A small sound classifier, trained from scratch: norm layernorm.
Rows from block 8 of a small sound classifier, named by matrix and row number. Rows with one number within an expert belong to one neuron, the router's apart. Each number is 128 + 32 x the weight over its row's rms, rounded and kept within 0 to 255. All counts start at 0.
After each expert's rows are labels from the 100 clips, of 14976, where the router gives the expert most weight on average: "responds to" is what is common among them. Only what is clearly more common there than usual is listed. The data: chords played on synthesised instruments. In brackets: how many of the 100, against the usual share in percent.
# router: router (model.blocks.8.mlp.router.weight, 16x192), inputs 78-116
# up: expert up (model.blocks.8.mlp.up, 16x48x192), inputs 78-116
# down: expert down (model.blocks.8.mlp.down, 16x192x48, transposed), outputs 78-116

# expert 5
router.5 [128 106  85 115 116 159 121 159 128 161 109  90  98  72 147  88  60 170  79 138 151 112 113 117  98 103 105  86 100  85 157 100 128 113  98 142 109 168 111]
up.0 [153  90 135 103 139  91 141  84 124 120 149  88 155  74 205  87 103 144 136 180  64 160  87 132 162  84 153 132 121 206 107 128 122  73 188 138 136 152  49]
down.0 [103 138  83 169 118 113 140 198 127 126 107  59 171 153 134 153 132 118 129 134 165  94 128 149  55 112 126 150 139 102 118  90 171 173  97 176  81  99  64]
responds to: marimba-like (36 vs 8.5); white noise (35 vs 7.5)

# expert 6
router.6 [108 179  79  84  86 131 129 117 116 152 121 109  66  91  71 141 124 137  84  78 164  79 131 168  85  96 113 107 120 111 152 142 114 118 124 167 132 150 109]
up.0 [160 136 130 137 162  62 113 182 116 123 113 135 144 147 158 105 120 153 128 191 132 127  96 145 125 120 113 152 177  85  80 110 138 169  40 177  91 141 120]
down.0 [131 144 166 117 163  75 155 127 122 180 172 113 137 103 192 110 159 164 135 149 139 123  80 172  49  84  83 136 132  83 136 110 159 132  50 165 140 120 123]
responds to: vibraphone-like (35 vs 8.1)

# expert 12
router.12 [135 147 101 125 128 177 148 112 122 169  78 124  83 101  95 140 121 211 113  91 124 138 118 131  86 102 111 102  72 114 114 192 138 118 184 129 122 184 133]
up.0 [ 83 191 176 165 154 118  73 117 143 130 151 155 166 168 137 127 160 173 174 177  74 146 171 149 145 107 125 116 118 172 105 162 130 143 162  96 201 150  71]
down.0 [140  89  93 143 132 124  97 219 127 166 152  96 114 140 138 124 124 108 108 126 186  99 119 136 149 153  77 137 163 115 129  79  83 157 161 177 100 173 104]
responds to: clipping (31 vs 8.2); text has "clipped" (31 vs 8.2); pink noise (27 vs 8)

# expert 0
router.0 [137 152  57  84 114 137 140 109 104 157 119 105 112  87  72 146 127 135  79  83 183 112 159 168  99  81 141  92 130 107 166 143  94 114 102 143 151 149  89]
up.0 [107  70 195 175 124 114  85 137 161 166 146 138 114 133 157 137 173  94 120 148 117 133  89 143 121  93 111 151 127 154 110 168  93 136 169 123 149 157 117]
down.0 [ 98 135 142  97  73 212 149 106 165 113 107 156 152  80 148 103 143 109 174 110 132 134 148  78 110 139 150 108 119 122 107 130 154 125 185 154 109  66 138]
responds to: arpeggio (93 vs 50.2); playing: arpeggio up (89 vs 25.2)

# expert 13
router.13 [167 128  79 112 113 136 120 122 127 182  99 115 105  86 113 108 115 166  98 105  94 125 123 182  94 118 134  80  82 130 147 144 107 126 119 125 125 167 129]
up.0 [136 108 101  85 105 187 104 142 156 112 112 144  88 157 107 168 113  89  66  91 165 101 100  88 124 152  98 164 123 160 128 201  60 115 172 109 122 109 154]
down.0 [177 109 146  95 155 108  97 169 121 185 129 126 135 114 179 113 126 116 127 147  89 169 126 133 204  71 146  80  87 108  97 129 166 138 152  72 115  91 112]
responds to: playing: arpeggio down (61 vs 25); horn-like (33 vs 8.7); instrument: marimba-like (29 vs 8.5)

# expert 8
router.8 [132 114  97  95 151 121 109 169 146 161 118 122  63 139  34 126 114 138 107 111 139 104 173 180 129 126 110 109 115 145 143 125 129 157 156  73 107 169  68]
up.0 [145 126 119 103 148 142  81 179 115 165 184 131 118 223  73 116  91 104 113 115  81 140 142 117 146 128 170 102 128 142 143 115 159 196 121  74 199 134  53]
down.0 [119 165  99 124 133 154 147 114  86 135 100 166 184 130 101 120 115  75 117 119 148  59 159 136 144 163 136 113  96 139 129 144 136 140  68 124  68 102 169]
responds to: arpeggio (98 vs 50.2); playing: arpeggio down (98 vs 25)

# expert 1
router.1 [136 126  82  97 139 161 142 132 110 189  97 122  88  97 111 144 118 195  89  96 175 107 125 141  84  89  88  78 121 116 153 115 120 135 157 144 137 140  71]
up.0 [150  55 155 160 192  96 160 134 171 146 158 189 147 110 155  93 144 125 110 144 137 163  95 150 183  97  88 122 145 107 123 112 140 125 126  92 164 121  76]
down.0 [153 158 117 108 152 143 131  96 157  75 150 130 160 107 141 140 135 140 170 147  98 150 121  80 156 134 141 139 158 129 107 132 177  71 163 102 127  90 141]
responds to: marimba-like (25 vs 8.5)

# expert 11
router.11 [146 115  81 104 152 108  72 120 101 117 115 108  93 119 161 143 179 138  98 107 113  67 115 163 137 135  90 177 176 137  67 102 122  95  87 146  96 139 124]
up.0 [134 128 170 142 119  41 110 121 135 172 145 139  92 135 169 131 138 177 187 162 119 173  85 158  78  43 114 130 155  67  91 150 121  91 106 190 129 155 145]
down.0 [138 113 118 135 154  88 117 123  86 164 122 109 133 124 145 129  94  72  76 166 156  97  95 133 116 137 119 155 124 108  94  79 137 117  81 164  99 141 161]
responds to: square lead (30 vs 8.7)

# expert 7
router.7 [139 147  81  93 125 111 125 120  98 163 148 105  74 118 141 158 128 157 123 126 118  83  90 147  89 130 119 141 161 113 123 126 118 105  86 156  97 139  83]
up.0 [117 116 124  97 179 107  85 138 165 125 193 136 176 127 153 145 162 121  90 111 128 131 151 160 166  60  93 176 117 126 105 128 137 156 141 103 132 137  21]
down.0 [113 146 119 126 132 155  85 149 163 102 135 143 154 133 116 152 175 155 142  87  94 142 180 129 149 104 130 182 105 139 105 102 198 109 190 131 121  41 130]
responds to: playing: arpeggio up (71 vs 25.2); vibraphone-like (25 vs 8.1)

# expert 9
router.9 [130 119  83 140  93 112 135 147  70 162  71  81 106  74 120 142 113 180  97 109 141  91 133 143  93 137 128  92 169  81 151  94 143 153 124 175 104 120 112]
up.0 [ 96 122 122 198  71 115 156 123 129  93  98 139 127 100 107 161 112 118 150 112 136 136  97 130 111 131 118 155 153  88 185 103 148  90 115 178  87 126 115]
down.0 [165 176 155 149 159 122 170 123 121 162 134 143 126 110 124  71  84 115 150 169 175 150 119 133 181  90 127 128 136 139 118 143 146 160 145  97  77 128 142]
responds to: thin (high-pass) (29 vs 12.4); string section-like (25 vs 8.5)

# expert 3
router.3 [152 141  74 109 114 167 150 100 124 164 133 130  84  89  95 167 122 129  99  70 162 109  90 156  52 125 143  98 132  96 160 124 115 116 127 169 139 141 100]
up.0 [115  99  96 144 167 152 151  65 108 124 151 145 162 105 151 116  94  65 102 102 143 155 100 122 175 162 152 129 134 131 162 103 123 105  55  71 148  89  76]
down.0 [117  92  52  69  79 128 114 135 163 108 155 111 136 132 155 150 134 112  59  97 106 113 134 148  63 139 114 201 120 151 123 123 165 120  93 189 168 134 139]
responds to: marimba-like (41 vs 8.5)

# expert 15
router.15 [140 122 103 127  94 131 124 113  91 189 111 104  61  70  91 175 151 146 108  64 184 107 109 175  89  88 105 134 123 103 167 142 104  95 163 138 108 135  91]
up.0 [121  78 110 114  99  84  77 112 220 143 180 147 112  90 159 164 168  87  89 100 115 115 145 165 122  60 122 166 126 107 136 134 146  89 107 143 147 116  83]
down.0 [ 80 176 138 163 184 159 125  99 149 138 114 194 143 163  86 119 139  88 137 149 109 128 160  90 175 217 132 126 109 138 134 105 167 141  70  64 125 113  96]
responds to: string section-like (26 vs 8.5)

# expert 14
router.14 [132 115 101  56  95 116 113 119 121 131 130 109  76 116 158 149  94 101 118 147 137  40  95 128 131 183 117 139  90 137 101 137 144  66 115  82  74 132 179]
up.0 [102 161 115 165  87  97 127 112  84 140 166 127  71  99 149 142 108  97 125 140 159  76  98 167  75 141 149 153 132  70 161 119 104 108  99 130 137 142 158]
down.0 [144  94 176 120 135 158  87 141 140 150 119 178 116 133 125  65  81 175 114 189  80 160 112  79 148 115 169  66  80 154  93 152 112 114 149  99 177 189  95]
responds to: arpeggio (100 vs 50.2); playing: arpeggio down (100 vs 25)

# expert 2
router.2 [119 188  98 105 106 192 106 109 117 133 123 121 153 146  58 134 134 118  91  85 126 100 168  94 122 137 120 139  48 136 179 178 105 116 120  67 151 104 143]
up.0 [147 136 173 121 126  33 103 189 129 169 136  88 114 110 164 105 145 154 149 185 118 147 127 189  93  62  87 127 128 136 143 115 115 145 144 164 139 166 135]
down.0 [166  94  99  65 117 164 107 165 150 120 117 160 149 141 130  94 107 103 149 102  80 121 119 102 106  91 193 150  78 126  99 111 179 138 152 143  71 138 122]
responds to: arpeggio (99 vs 50.2); playing: arpeggio down (71 vs 25)

# expert 4
router.4 [153 121 101 127 126 110 121 103 148 151 135 137 123 150 131 164 206 107  94  89 107 123 142 137 140 164 141 140 198 147  62 115 105 152 107 154 118  95  76]
up.0 [130 122 100 133  93 130 114 105 161  82 139 170 142 129 134 183 195 122 121  84  92 161 168 140 165 126 161 146 176 122  84 168 141 104 120 162 156  92 101]
down.0 [155  96 149  91 130 118 140 136  93 134 118 111 137 104 131  61  64 155 121 141 165 145  62 117 194 108 143  83  81 106 128 122 100 197 157  72 121 172 120]
responds to: arpeggio (88 vs 50.2); playing: arpeggio down (72 vs 25)

# expert 10
router.10 [163 100  80  87 130 136 107 130 127 160 128 103  94 132  75 126 146 186 110 105 161 109 111 165  81 105 102  99 134 121 161 145 129 131 129 152 120 172  97]
up.0 [102 134  88 113  76 164 164 116 133 130 106 148 120 119 107 127  75 105 100 103 169 121  92 130  88 168 132 103 107  49 162 144 145 127  76 169 118  99 117]
down.0 [129 102 139 162 170 108 151 178 107 122 131  88 144 184 140  99 119 164 106 132 116 197  93 131 160  92 148  68 140 135  73 113  89 171 128  94 188 152  57]
responds to: marimba-like (50 vs 8.5)